A small multi-label image tagger, trained from scratch.
Model: 5.44M parameters, 64-pixel images, norm layernorm, activation gelu, patch size [4, 4], widths [64, 128, 256].
Training: 6800 steps, batches of 512.
Data: trained on simulated stained blood smears, 35.7 epochs.
Rows from block 12, named by matrix and row number. Rows with one number belong to one attention dimension. Each number is 128 + 24 x the weight over its row's rms, rounded and kept within 0 to 255. All counts start at 0. Numbers have three digits each. After the name is the row's rms in percent of the matrix's.
# q: attention query (model.blocks.12.attn.q.weight, 256x256), inputs 128-255
# k: attention key (model.blocks.12.attn.k.weight, 256x256), inputs 128-255
q.191 122:155088140131121181110071087143109145177152153099142126098168090140135144129097119148097129114143117172115113132133080104109107088163117133117125129143093106145125137147134079121117083101125163127157132168108120151112104140142152107107144104092147118112128124118115137145134122124148081104091115094140161152123146131102186147117124122156148095146167160135085112131140125127079136149125
k.191 106:109100091092153146151128119149135149074116083177116158183132117173112108091136147110148119125125107164100118150105115144146141119118123099137097120126102098140134113109141117092132161133149102102120133157103107106080123135103110144094142156089141184126123121129145129117140141100128138135161165139097142115156126152128147117145153177125113154146151124162100151160090125117201101154154
q.192 092:108138116125153102146125115112160118120112129164119093121134177090128134136125101146138105130135147099140150146109102092110140129121119165128121110128095116120147196162134121105165119134130210174131151099153137104116138145194141120117072136130074085132135127094119144120104161151098133106073113128133092138105116113134144103123128118129154144075161139122190130160141176106092162150112
k.192 091:159100150164144135131101086106115119081150141118114094108127091138149143126129109125112147123147115152132153133169085141097124121140155106145100093163135122158126112127182031152140144134103163144141141147141133134126116133102113112150157140114089130119110122166156107126138128162140107132129103141135107137186167165124133125090113139123105104153130108112163135124130108103113110090158
q.193 134:129144141151156077113080196095129093145119177167121130124121097108092096108143136082131090099112155129142133126089116146119093100109121163101117120117148119064115111121171162125175146115106160155126099137133104134136107147111159132121111109092128129122136123108144107094114164119121092120110098138133131121136103141103105128122133105161137172145125102103159119137126135144051099149137
k.193 103:084099151141131153142120139107135136160123144115086119149117141074135173153134117146131113105123122094142146090137165142114152098150162139108130171143151180124143127118081117157117154102112158145112144108125118146161127156207148119166153127122134154156101130092128119146113135098114139120103161172121103144175146150125147131126105082140182142120145151112104129081109150151116121090138
q.194 085:126120140180156097112134135152146124181101161158096093153128120138107100155159087142118117097125129096163163108142090110081105119137110172134116123148133129090124132173108117160117091158157167120116112117126124100103118097121146138159077121129111133125129153123167103112128137137116129127107114113099119139100136090079097136101144142157135165145100146108189125107162108123120130149107
k.194 100:128112129104118167130158110069154140070150109156138141104090145107152132143137135109119143106111115130152089165161167139123129125143120075106128136114157167115153097113163116102130158135103132170113143130060105135149120115113085116120171089129132084127112144127146131121147111165127151128172149135112130149202142150135159135137131139135081108100157126151121118167078075156162137098107
q.195 102:161134102136140123110107174128103083157148152149113141141151089129097102103123184097125093107099111118158140140127125105154104129097129136079168152135157129078127110126163168178145143146163142147146116147124120140125122103106137131097128096096139133122130119125125121112106119088185121103129134094117114138121115108130119123164157164126144157119106144084154113146143125140143141140131
k.195 085:142079136127128148125161109106172153121101118120087119116124164124120162176134132148114148153110168131108165112110186143127149145168161099145156119154156193160159107120087120112084111099133146149132148144140130196153150103125096098114100118129137129167088159158140130132170076130091146101092121152127127126188120103139160105134099101114161117111119170173134129086127149125117176128154
q.196 163:129146132145145123137098152102113143139146182160111182118133083163092126096160159077139061119122145133149126126108153111108083119102112122101136143098129087117108095145142163121118141111112146139142099132139106133125103112108145151100124122109142164134124113121139115097133140104162087124119118096089136135129098146113078129137167165132118143141093111094140132167134097134139100134124
k.196 104:107097150104138129161122140133127150143128131130113112151132148102093158145152132101172131110119115085156162120087156162139148118139131121130166136132173146141146100112083185111096124129109112116109086126127116159147125137161108124148125113126144141126120128088136088131151100084134109128104107141154090144159147116114107122154141110124184126098084128152081134097110144158118139060125
q.197 119:155132119083100163131133061146144127131112088062147097143160165126140159136114146148114153142145099140112127139166142134118142162156114120137162126117139141124144123107100138153109108142143092112123137138088162144107151132113109099142150115176181090132109168133083148127122088164120147125150129131135112141127156134140192100165136144115128112116120135163094132101117102132186208136117
k.197 125:156143124168132112123130072139134167110144118113136088105137119186157085146162116144101124154159167170102131139130076120122127127141118137143136092120110129122126107116146097137144105130120093105128187157144158128118148107098152148115114142142121179134091159156161112160136087148109118118148102101103123086112130117126140109120105166128091100133101112127124138099135127084152107184168
q.198 116:164126111138109162146144059192122168112145103088115128116143157134123139127111129148185137139147100111106113118115139166148155162128123100141147126113132140177112118127106108150110106135163064123143118124091155127116170115098122112138135136167153132096091126121101119120132113173130130148126109111147130118114158137138106123148127155143121082130134116155093110100175127127169155116118
k.198 107:114115146165155163130153134137112098078117112151148092119160131153159070113129147121124145155146097173125098140088091120147091131105107118172119104112140107153089126115144100092137122140124104110127134172125144106125163131087162153130148195137127149122136148145143087125154097123135116169194099125147148125123101124122136135114102131152138069181133092131110128131106108121150103119145
q.199 088:106107112124129146167127075142146181148136132110118151103120135125143152111125137096151155141141124082105112135112164163159165136132106072148168144136093130145103177092097164094120152112154123111161104124120146164109160144067097117115121133134162104126122098140106097103165103123111138106109139124096121111097141106127112158126112117126118092133112137135085174116160135129135146138125
k.199 106:156135112180135120119159092120131146109152114120154063142129144153133088152141112123132134154112129147125137120088112140114115093145129118182138124127132148126081123109133088127112097161138087114129157174139137144159141130145123133113119144133122132136123157134159087133132124122093159172128110157138115111144151117112122105127142154149132063150113154138124117121082124109154114081175
q.200 094:107163100105118156126111114139139112102112116127163106150114131119145111148115073141169162128121104126107114117144114146131170160133138130155088105154120157094156135086146152151119117180124090111149136121152167105155150143174142112123137139178111097145150155119088157127087134126083150130140156117172089093128156106125132131140106121123111142127132127126141092091094143120097126144118
k.200 088:172142142154108154121118127139127135111117110123149079098144116175133130118124091113096136116145148173123131138175069092109110127138127106161094101127117107162131162104146065141189123142109165112146170143158161083104137130110149130141079135152089098097138155162135138169125114143124123141140115148117136109120131161159131103094137166169088120141170149132122146154132107141149091173174
q.201 077:071120101077118100156151134134144182123152149117152140130099084118104125098143145130120130153136154091140148087131131159151132120136098141139090144116097104104113138144159185103153138093123172135119138142141082110150143147097128141146105106136092141140128108143176147098139140132124113108133183098129089115128137180121136142087117084129114160140150080087142141150123101140106098102114
k.201 094:114144120085133101094122138134137118159109098107103161145147142125132112142097103114166160119132107083120133105125099115102148118138138132138165163139102129122134130145043147161141116147133126146130134119145110117122093111145126116133099113135136125135179141156059171107077159150158139127113124150134159145126133138100106103114149104101170129143124192130136170127103152120095171124133
q.202 120:138154155163148164124125139101125137142181165133134163137117119142140133122144182126108078148149127165161120100133155116118119102082132126118158153086149103161134124173135112147100129127130105123139102134121131090126100132111145142113189118125139161121113131123132105127126166100152093176154114126096148148112095132127080148148173166131145135173116110108155107153129128139153069131101
k.202 095:116087100095138109140125156145160149118095115144119172103147179084106127135131131117182142141124103103120150110092202152132151137134142120117144139160156135122104126107092153105068147146130110162130069111124102182130120151186085119107133079099156109142131113132133081125178138099156130103095142145138100136130102131131144152138145111135151124123115109122098122110163114121129174099118
q.203 094:157181109159129085077126131111139141126123139148123123103075087149144117086150137110111130113119123174145125158079122172117120124141102117122159136144122159100082071099152103129165099117128111156114162105122115131196129152150132133117141107147072171133089161164123111123154117126099102153145116130136101136110153181172127126112150153170089141173130130114138094144131134122140118090147
k.203 109:052145140125171109166105139108109091149120164110101109177108113106131151127104133128179144123096136103120128096151117097122136107118100156148111144137104096114138165119106155157142141131133139116148127107146097113142112110184183100120173150136149177112098095106129132085077120104131094122091147118126174121109084132092145133116137084101173166146128137091080109100144149153115102173136
q.204 083:101116132117134109097079131126140127106129141139131147128118124089118127084080144078108141120113104130133094091114144117082142062145178136154107141120172102107131147157124107141142159164101156165107107124132121122143122140159168163101131123103119130107169137100111146104116154109145141115144103104131160160136127127117128126149151121120144170113139180132108093117119122138103153113149
k.204 110:148109126087148099166124184100164094142138108134098151118137178122147143095115125089137097083125110124147133143135182147166134132119120138090144148087121184127114105136132195141128121116127140148105128143114120081114145106171105121119112112077127077136129081085159153120101150106155148124133134129105097112133136118160144141142107097134138157113120130144150138136103135101102140149096
q.205 105:111142124180138108139158126107120122127128145156105148126107094132110114131162130143127098121148183109153117136086107140120137103146109143128097109134115106092101143143118116084186147109115166119125109110154113189130126128114116136134115108071085135124092123114132108136132161147133094127127126136091162139132080134119087119132125134143122174158116107111151093152102092129109105139149
k.205 094:104135121092156131111113194100118159147108136144093138177116160123115130118136099096156119129108153110151144145097151136133112132169156164084145160137135176124130118118091155130132154134120118131134120135122109129131134140162138103154113109136117125107112121109089157105064109156166146124095111138124091162138139130121133129136123118131117176115098142145087112131105130137104172117114
q.206 082:104097142155151156131115108133115141129139127120118140075099074144110095086133193109102129140121133124153158062067149154137113073112091128109118165122119078143130141134160120127137124149097115126155102148126066138150113141152127118115176122112092160108139095137117104137187152109156109152132157136117156135135115127136117125160106090135129129178128111115098084144121138136134095111151
k.206 089:137135119056134094144115160127128132136107137159092173147161165091090124119120125116140100127106099115165116102132192142117107146101127152137150156131128137129111149178076175169097144112123127139102067101121121120120102153176108129105117120136121106115127109109115154147090179133118147132097164139156120149104137101130110132149128088099172168137135167134127127136146153135128140114106
q.207 090:169154133165122087077090166126110115160148159122145109150136130189137135150151138145091083086138132147124120166147075067097116107135116184101130113127122107100141091132119102145135098114115163125118137108134081139116133128174149150158120117135115167158103135125095112126107099131134113094132109123129145140136137118130124131102149180149126151162092153081171109114127080127118105156122
k.207 095:100128133104104161140098148116141143080113112128114156123099132123136166167154160108115140115129176145130103160104188144135129118106130088114141130140110148102139116096192143080113144091123124138134128092086087180132117140057116123122146106083137147144084113147118136083177135148155122120107164141115117130179128115131139089155113137097104126111116070113133110160158096134129128153107
q.208 096:129076136099138164158141063148128138113118109106118117126139162135129161152104117167121176119130130134118111129156135146139132143163124113113117112118115149147106126088072122120107144131146102096095118142089155143123130139129130093130119104127155090124109144118128133122151119131112163132112126129134110092129168084164177102141114120134154060101127109169127176123168120145131184134108
k.208 097:154134118173149129079143088146108131125147109101157117125151122144160095112121138178144142150132144146107109124158069109149095134140107111182146112111098114142123103123110095139144092129137099104119156168156173125133154124090157139112151171167137124115125151191117124141111142129097120167142091126133169086124153139100146122120127186124078122143137136126114149115130092085183106102172
q.209 095:116112118119128167179134091106111148138122109112149152152137125138153128155124150145144121171128083135134129131122134105187137105102120112132100111122129135182121151129095135123068129118171048121149124123140165080125142076109098137139183093134157148100130098122150117140153099144128139134134145113089094126138132118138161118127108131083174063134111100114112144114148152119145135126085
k.209 098:140083124097101121142161132125128115131129090136148159119146096122144124087135161156124117149163098131123093123099159170098139139122102096122151134138157098113089150149128169064088122127149146135132071122129143138140131133098099124139141085117170083159190149149107116106125134115170104155167115133149193101135105133122116086140156096132126122143153129129100115170145141137137171112125
q.210 108:125122066061124155155141070123118126137134066098114112133150161084144139175076106151155174119139114127100123145150150140124140161129128120144126162138125141155121160119093123137124114146139110103088111100093136121113129142138118097145148132135163100115126143124096149138147114134111166128117135133127128138155152095137188101130138101109136097120149145184110150090093128105128185109119
k.210 134:172133124168119134100129088132108162132142140128144108105109120180155118151159138143100139153157142163099120105152102104115111129153141103163109083132133101160140128127113074121127124111128120130122171135156168137105161135094130158131096151177096173150105145157145125167172106133124130115132101130112131121125153130136111128088112182167105113137144116118136115150148113103163091154175
q.211 103:108117143092125081171099143144162156166092159150083124113112127079078106122130136113118132110113117081134139100115147153142155152130123105122146145145104137132139114126104160112137150125118165157093093098121108099112108142146143108108084125098119136152145126115167137057139120143116115107102122133144112121144140141156120128152142052151147165105122116089133165146143107156081177121099
k.211 084:139145158148120132134110098125131129124121094100106116189118156135191123166109105152140144130145098157118163084152093123091125074140185113124090133118142152149122118114079095143110126154134135104126188150153119127154155128148138181131176129171123154118106139141168127162129140127111128156129137153144095139129128111093078112083109180134152139163143125108139111128096148109124070122127
q.212 099:099121159144140136139107186102130129150123143152162137100111084145089116095151135068112098106118110139119133147075148115128110078113159148111108131140132129108136070109164123110137157110077121156155134136142101129180126124122119130121118146123086160123149143124147122101123130118144102119109111151169152110129098178115107130111107157133101139131127093067149150128138095148105081095116
k.212 086:125157106118111098115109116096162099136135125109141116133145167106126130134128126136165100083125170108130130118123142132146144108137159144114129167150145151151166122158106158122122116104112168122106104143149120135140098106210139089166131077115130125131144134119110118126121163104105121106065123120137121116136103103146146121115149118106189140111102162113139137102127164113103139130116
q.213 085:109132119129154109137126081154090128152182119168113120116106095151098123133147147105091094150165132128110158145137111112149113115107083150149130109122083079136094143107163101130181135097128133111145136171148100149122156109094149149088150130152101174118090147118160143116130090138108127129107130133124125118116098107101117118132094108140129142121136119080174147142178129105124067175153
k.213 098:124173108067123150120166167124124123097127126155125173121119133143152115146143141107130119092123131079136104143124130165126145132139127139118161187126093154103124126145113171177130171103115083173134133111138135146132140108162136120120143127113176085149158121138097158105098155129139163123116172124155136118142119145145160098169112110059085148132140123142156141099080129148165120137130
q.214 090:129138107139103096140110129132120132116085137113129109119142141124125114123113127142183120102146142092093116105094097155074137140113137156156152130140153154106148076128200114128115113134063096156120138113132101143151154121170122118125125142105139143104148151124123144118127103092124100106174155155164118148125105120115131135144136103193082200136119093106109082149113130108126089120104
k.214 109:113093126169158126133086127125113101133119151130151113150126103164095113118137101103121126138096103174129153113157099097093143107134151141122104140132157071171160170156068120171147127107110167103116095110125129077100122136175151140134114148156118181124098132114159125150142150098119095123135121134119126137119123162144122150107115141143194150152126141126126152149188123127098112148127
q.215 084:162126142146165064119117131091124094105155187160153135155109117127112142133147171133086115120116182157129151141099093142102093135135121151122127100146094125139132101150114138134142154083115173124131121136134108138122088170131169123110148145099127156174098123094149141093102122099166103138109138117116164138159102133152147117134120098126111193085126114069140108107112108156097097102105
k.215 074:142125102065074152122096131129128135119103089099109159121157188132088164131125111133152105103131126108158124155112131106125132117126141128117162130130157125105132090173105126097129111106156138185150133149123102179112103097156148089152154112161134167166105156126099152108159138141155150113115117092132140153166129104093153131121120142067139152117116117137147155111150136136112131130106
q.216 101:110120149187133086110114181118132108155133159166136147137110098133139102115146146085130077140132127127155148132081107123127128103092130134106096129136122145121134136155148118106118142094116127142164106136175115102132130142123151136092168154123072182122136112109144121147152144110110103153144125143134115112093119137131103146135135139120138123164096124098180115138159114103145035116144
k.216 123:106111132086146138148103188121119105118106117138124153120132136089078134112125132106141107106113103113132129108125149164111142143092134146126125144139138129097114162141123184126121151141138157127106081118105092118128104141146111091112133136122161086088177087077111118091096172105165123111138124142146158131114109154145121141152135090103132157137119149117112105114119163130098156105088
q.217 138:123129147127131111139155137127139099117103130091118097130116121122135130154124089144123162109093139125103159145164107110131155162147162131140084103156086131138130109107156093139162103150087153111102155094158154112123137131128130128145081150123090119162120150146149161128092114142087135103110134151156122113163133122147148076103098113121096156112147134107140147090114168118122131113156
k.217 097:159185114125143151095136140134113098104122116115145115138095084154123142083091121118083120105106142145124109158173044092130131126127142136150110086113107082132146125164171070144180105115107125116126137108121110102124107106092162107130143147144122136080153150147127175149109117160154129106154133111107117127130145159143135101130151151146081138122178151115143124147132149102146143147138
q.218 119:136123124099111134131123117138142103130133112105128089141147137108160163177131095183139154144122112111097121154163127137113135139153120090150121115152146162152115138110109096117100105132122115127120138124146173122146164108138128102136118130169131116128127150154100123156124105157107188136140120143131099101122175115155176129117121107095121125099133147192111126097116139109166208111121
k.218 090:160144106173113154125142091145105108132144144142134085132083082196146135106143124138118108135120129159128127155140061137167097123125130110157078108125096064120135141118179069160157125125126138138144117150137148083105115147088148147106135130142145138135127140123128123145093132113126106154135154105126137130088128149154126110127144128120077096158131105111168150173142134133154107148153
q.219 092:129147102126148111100116177101115122153122136124146085154150116119123134127123118125092124122107141138143106134147126086077122118154154126150110122137167123101140108129133100158117112181102158134139125129127090154153099128180132140145123134120131109114139157111089149141108123089148120085151094170127166117125120136081122107145155129141157206106151183128138102125059118122116117116120
k.219 108:154148119145120138173124137096154137135142149171116136097110120124138150127106109141112096104104181163150151150154131112135128147093141133111135108085116164149157113101153176170162118121097163111127145120138117112116136127114133109130108126136081163160089123120189150144129110130112137104088164127092062122151149153143130126125102144128150155093106083117173154167168113120133115167097
q.220 093:115116122119142137133190122130134154094119088119187108125107150108194119113135096115156152156110123127140152103090104161158128101102116126135096128144120133135124126111105118118162119098133079096099166118168152124156151109128112133143163134116096128134108118135127133155110115150112138142143190124168133133124155128159155148136077104147099111125160120165091105136135169130137118122144
k.220 103:111152123132174152142113161155115091170117152112117155143135116137096116081121135120134114155131092128120119092142095112100154144118096120154138146128123054094127148166135133154122130134158135122161098133131135100097125144134156139104118151141150131074203132117106141104079191147153101135118131096166204101099119142099108150149153097127137166142154122088140136114158165152139105139142
q.221 089:136087100095130147153174082139109099120146104084142148142141143159136174140123097155097171129118109143146139146140106099153166148154108123147126114149105126182130157137064130136126131110159135083133129132108135113103154111085119141123130118136133095167084132101137146137127122165124171126137142113093159143110147121101165110139125126079155065129121144178066154122074117134195155125164
k.221 107:183140099129116117116163136124147162158149115147134125123132132140129107107150127146103134139153145100134125172141114157145127129159093119133140115107085171099093087112185128134140113120112093135135148172130131122126145103121134147105107159133125125115138136139152132095128092151129166135142117117146130104093105117099115114119133131140059110104107107142161123122119126092167162143118
q.222 099:112083125105133180187128101122093115086126117135107147118163174133153147171120112140141154111134101161120119149151125132122144111104140097135158132133157143177133143147092067125065134110117117094143098133112120125113127102143085108148165116140131102140113137085122120189156137139120183150132120120130104124136114140138198119123126145079145071122131171194119142141069126133160158141131
k.222 100:153144131146147076103096102163124159144162139137138125107131065140074101083123165105148085165142128102133133105100145151156117162090117119121135083146139062118095147134144141123127124145132131114151129132145140143103158142109130155129122141142147112091159138103157133127108138145146132112137115099140137128080141139126089114181132155146111115117099090100141078151183108122140156152134
q.223 097:150136105133126146095143085151102144114123115102094110154150147156183143165103128150142148153123101115124125124157132093127144145114149148143158151134120114154097131119073093177117107152138093091121138112144180129124146094122156105159136160190138103112117164110114106194135122178129188123147115106124118120141141122123135097116132173082154087129129160132100110134108164129199167144101
k.223 082:118100106113126180162100133123122111069133134162134118080125068113157099082138140097106112131146117139138095158131121155131135157124107083116138116116094059130108128109173135075116114141106117108139107158102112124091153127064139152121134144115152117124118123130131116097138092139151117126167123105107141086156124113140158124139143145108104088156122115114145116136161085132176107137131
q.224 106:122175101132118143145058107142098118163138166158136177075178104106114111096093152091121121126126128121146129113108179131089119114097136118095143160114125116133162138160124138118119134103112105152160079137135120126135117115119144147116155107116123137120131120111073112145156161160138142193144140079118124153099111160170095141162124163150147120134086152122175096132134117101141148138110
k.224 089:160098176135106108126140140123117085141131097112109054116143131127153102134140111142082153139141158140085167129150149144178142156159152149104126121161157143130105134118144113136111122118144164119107179129113139131189152158140139089126159177119131122147117115150144114132133101114082172116120136123118146086178158118151116150112109110152138069111121125130075089131124180117158109143128
q.225 098:111124143135101125133169128135104104108158092123137053118124126164138115111140119170092150116147139132100153171176131105134156190136128107149104106151096125108089110119141124147128128139142152105087135145109138106117154157143138111160155166145130094114137148163152146137101068134115145076128149131124167131156112089125153148097139118102097121126127134133096136106126156110153121122170
k.225 088:130173113125109111110116128143154213096081105143108194159120148117137109126122119132154137141131089133127134164115106143122148098108071131118143085119124161111125088142142156110137112119128098141175095118156102127091110123110117183098109123138103139165103133130140128148157168157133162166133114128143090163122125116099139097133127112077103160145110128130170165119138067109105119122129
q.226 109:148067126160176153119142133134107100126132087129143116176109109141130126115152127118117140146159118149139132149167104129122145161140111082147123098120080105137101144128141137133125115162138131127122125135134110089082123101097129172111119109120173162094135122128175114104121095071147087119115110132110147126125114121129123119121121134075095146157148138131125143096126094163107101131178
k.226 103:135105109109109095132159139136157121114113099078144059172137130125151146123094117171121130111108111133103142141120082109153125138137124145136117124160122139146151133125140103173119121135160143105062159119114120096092100103100127107125157120105140125174130144134172170087096108132124158098096129171102163103121126101125160089140157097081136174115141120157082152117094111122112165120164
q.227 083:143132123110140067113164109139137122118106081121139133136139175099187124177133079129111167124083111126119132139119075141120132102124152142123123106161134140121157118092116125134171102081121119131106135130148130156121121131117140104112139167147090120168124140147113169118082148145079136127109109174144082149166105138129148088088087113108149106097148091168134105126134124114140157107111
k.227 090:141164099111127169126082128123103136134127159181121227110151119119123153134126124132140132116135146106125081133122179110091113100120136132104127143100107113141106119145136148112115121124109124155177104101110097141092135148122116166111086110136126136093125123095095140126133164153179071137169118145143116123085105143165102159137127122098120140128125136113164141129127109154102097168143
q.228 096:106112110124163139119091112096091108106124136128153144136094122140119149106116167096143138158154112130116111126137144130094144123099091098107152118089125079107137105110131127135135133154120098131170115124113144089121113117110136131059159134085184160118148118105150118128133162082166114134150134082117181128115133160122096102171144143075127137175122133114132138131150075150122108124123
k.228 109:163082131132141129114127148163110118133134103118141007123136121150127127129122126154073126111139112155080143133147098107130134135152128122143113097156137115135107134138120089142124138145137167111080159125132168115132124139108162102111161158119125108130142140133152124115084090119098141094095130124138123122162131094105144114132137150115152105113125128110068118101110168138144165102109
q.229 092:122169133138115084131168146148171114126136115114132058139140130160141127140135104140095140124140175127084126114096136147131126146142119133140118104134150156108130130110125136104157128134157091101118161131128130148152136169141081126141090152141066146133082145137116141122101092147074129114130139176110111116153129138165158115067094109180096071104132110119102138129124162120149086118139
k.229 086:110153123148136156116135132120150140132114143143094193118161131146131163135144079135156105162135160103139109120134129127113115133125137121147147106143134149125144111133130139120160141118086104171180136111142131177099132145126113145141100143133114147146100100141088134119167149165144106116134120122142106146094120120118121111113130149081100178130133115119180127138155095140119148166156
q.230 085:137100146148092146122156088122119137094128137102177113154080108120170146145144146171140145127091126144120137122141080125129103102140148154114122125144129124146085135109136127113139114114146167137117128156151143151145157116126144118101101150167118135170089117179181112154113084151129108127114103156146093090158130135135166151087128136081119102148118138145144098135106095130107106143174
k.230 079:106175108138127167116084128128144153134096146186095170142147119114110158111158157141144130140137082093134126158116132125138128147087138109097111095095116117140129079162130142137157117118102085134182114089127094120075108110108102138140086122115145151107136145115138147134186161126148089174149111100103130136093136128148151101146088128091143127139128132162170133161132120141141105143089
q.231 105:113127116107102139119140092117183175130105126118117105137142155103138122132118105141147141126143125109128116163140134127125149136161118136138114131122109170111149109145140125133148077163128127180142148124116150125130119129136083110157111119187122115106160144160112138150130146138085134148126134134185064116121165133145151091111118111124093125115154145168174145110133104111117146122164
k.231 084:120177088129133129124129110102133159142111119128131206147124155098138144139110110118156127138153142073137117127151136148122154135096127115113141114101160150104147145116147133095155142136105136164193096132138129151095118104138080136149067125138123154151145096101105126127167135145144100170145099143130134134106114147104133105126116119079118142157150148120170135166124128148102137161139
q.232 102:160155087166126160152105152125093139152142167173139168080133099129095128097130166095131106170150162098144114120123131097099099102130099117125142125098135087136089135128147107127130128106132097122199093164141089119158140099141115138117103117113130125115120098103110106178164165104159107141105111089134133121124106133137114187128141124143091082131083136126204109149141115152128089134150
k.232 103:120136146167102115098164122152131099132150129125114056095142121124134107129108128130133130107132117178092141125115122097185115145136159136142161139145155148142148110099143095134093118110147139097069183118145155159181128110142139102127166187110112093124113139128160115134118104121104152104089170140119117106166141106131101124149124114152134101117112105138090133118115168107153135098125
q.233 093:144131122096105092120146131158135130144135130117120124117150150130160124145131080150148146135129124123126133149115121141144172146155141169132122151166149158130135131129137125085169115129140149144086171117168138177180137149129137089184132114143137093125142143111094175135116099160119159090097145124121113158140121131117155127133130126156179166074154097122086139121095175144121191112123
k.233 106:086161090140123123119103109094140140122107137187124233110145122111150159110140112105139121130115160082152115109099126135078122111108093147150125147075133141121118140167150159097147127089115104155197094142140124149115109122153084158125075125128097124137119093143131136146130187142133122162181099132124112140113142130131134120125130109106108156144122115119168145155143093162124134160134
q.234 090:135134133128127109151164146115108153075118137159145063090110099165129134121126092130114152115159141107096132118121131145120130141165133182127105136139131105133065140147106116104098168095104127099102117164086165123138113141133125101143113169132111130121119129130126115128137090135106122094107138109152138109152120127137147154096144155109089120097133113101118157109128131131130084097164
k.234 075:127144141103104101109166133161136154120117141142132150171130143140128147130151140157152142114137159156161130122126145136101128164147150090113115077125082154120135122073105148127138119074141109148146181113151152144117143120121145139111131098125115167184061115146140161121159133124106118107116169080116094145123169114094140122142129145144137106113140107120120127131145088138100147130100
q.235 079:152098160162184147121079133152109106122146148144112135161087121116125111089143133095146109139126118117135116141141173124145136126091114125160130128115081124156115132125115102118136156142145062124136153157107134124125108101106112131109168134136124124129128138119151123148165153117126112138136133122117175154154097173166091091119109139142111101133106157103158168125114104133103103102147
k.235 135:135087098121118113103171133132140131097151111072140061149123138126159143150105087169107168128111121099118144116169070098139131163181171113143131151165140134122130139117118099129158106163161156146095163131116137135119153147125135086143131152145142134152127132144138165141070085130097148098103137129124154089163140090073137125080134126108105135124134145145125108105119167125150156107142
q.236 068:166132125129125159170137110145157175135162162142167133134137176121139110130122104169108151109125111098138102093107093141128099143143127159125151133102157154128106078146159146136140134101106158155142090132098118137152119168111097122122125149166104100154144113092105152160121129115113171081148115138169124094120168095093204135109123137164155095119105152156134126105118141136114142174158
k.236 091:139133145110145152123144137169115131152171118153131169119158146100096111135168148117153098142124093143150142112117157148134120150101126112121128135125161147108098110166122127103123131140124136158141104119116131130146142129117137164089132109142120105093128132085141051119180117131127129136124103084127078131111138129150143154137154125176152106139107146123169139131131131125125145133098
q.237 069:153109129149139141110134104159117099124098143111126115118099119136135090137114142139161125146165156143119133096154134096112146154101136140095099109145079098127150156102177131188142123122108101130166119119110119081146183091109107116099119121153146106147139154128131113125129109094094132105109132117125159128151114140139105141105097156108077153144106151098144108128154110153100114153125
k.237 075:162103094163137144114161108187145161102157142128143065119123134133167138164140125140141199148144071165111120160105112103144167158149137137155120102141140141143135108101128107163102138171170119121113128139151155109111172167131125131122149126134105141100163126124120088118117069160124173074150110106116136096117156123073138082117127141139116120103132149154106122134136126096142136117126
q.238 093:135159110138104116119161127119129105089125143102123137095135126126160139111087120129121125133121172129119145101151102129140140151128147159093167126150180128103176146098167147093194140091143137125087121107168138125173162131113140101127129146172138058150080124155130133159107097148084164074129134155125125111132146096140137123102089120180165115113104123135136098164136138114139163144127
k.238 088:130129133139146144147108129130150163096096126155104203122147155117143118111118117145158103129158106098138113146109126131142152146129115159126114127105129148136118106141144137101135100097089079113195092153127131143107156096128095173126105096141092124094123129141071134153144163158134130124182140137144109133089142148145101116125114156117111119165140147104196164131179118114144121170130
q.239 095:154100124126123122135116154124133152142139109147123097119167167148161126169121110148136176083091143153121148155134151137113136111149124140140100112159166179153139134143135158121114148119094101108093121133149109146181142183190150122159148126110082121146100105109140138156119123126096180134113158123101127102171159118137133148122084138156148117112163100122094147107117137065129178125117
k.239 080:127161096124109147121144113096071156122134127122138235125128155139128108096126117137165124144126175096176074118121164143132108090136130150096160161092160165151139100156117122122118147124088102126161125148129128134134127125149090135141141112167121107127101097113078083148132145166120098126158089127129089142143099126112077130133144140169138128168111154101149128129162079155144116108147
q.240 080:122095137176101128112199152094141109082125124115102113148112123120143128150130093138101146110077120158121147148153106133131161148097159145120112156118122105161131116092136133100144120088121153135068150167146149120116113130117155122140135099149138104114134101137176165117111134148101160081101114154118144158160095117120151132100144120108147114121134150139112139137111112167143139114109
k.240 074:117151103094114133123139122070162135127065162119109179118147171137095128091164117116128125157120128124131110127118140110122140106105109123133104109125102149124140144156099134145151129142097105130166058089145142151086124128148083156127097110116137175143142129141106133101123159150163093119141112151104150125085083111169120152169135152098092156099144141113158145139163087126131129124150
q.241 118:097142128124157131150098129096123096136140178144146149122131124120097123088133154085138082138120117118174113100114146121117110100111121121116151153114156101141122134132117145141128143107144130141139079111113114103098116110099134124112140081113169126098112079075121098121193154111186105153131137102095126162091102158146101168147136144112138110156117134127131116149119106163116113127078
k.241 101:124068157146155097125130139153103075116167119113135043135097134123132122152124149141080127120111154175101184137166137110137114148170114136106136114155126128118101137142112123160124148134127131117077156139118129113159118115122135127135165146129117128136151116111147141137120100078102150117105146128138136123165113146161131132147147150165155087114129112109064137129109164120150150095111
q.242 101:118114137119086087116189125143172125138131106095142094115111141121136118178112112170118170142109151092127114150149079140147151140176147135121108101159117155137128118117155092129143103131124162132116158138160124128119153120150099108134091158143125120165141154164117180124095113134063131110138134162166124108125154092115157091099129142108136136117130125161101135137116156122115170120174
k.242 102:136171106122143142141107113124139165121106144171129255130159161096115163109155122132171112123119133100134082138110155150123116128104134110115141138082107118110131150158153135095144120123113126125192074131113105124092139133122099133125106106143116156137130094112097112114134170137173121142151086115114129131109141121112143097132112131126115170134130122120184146163154087144139116117109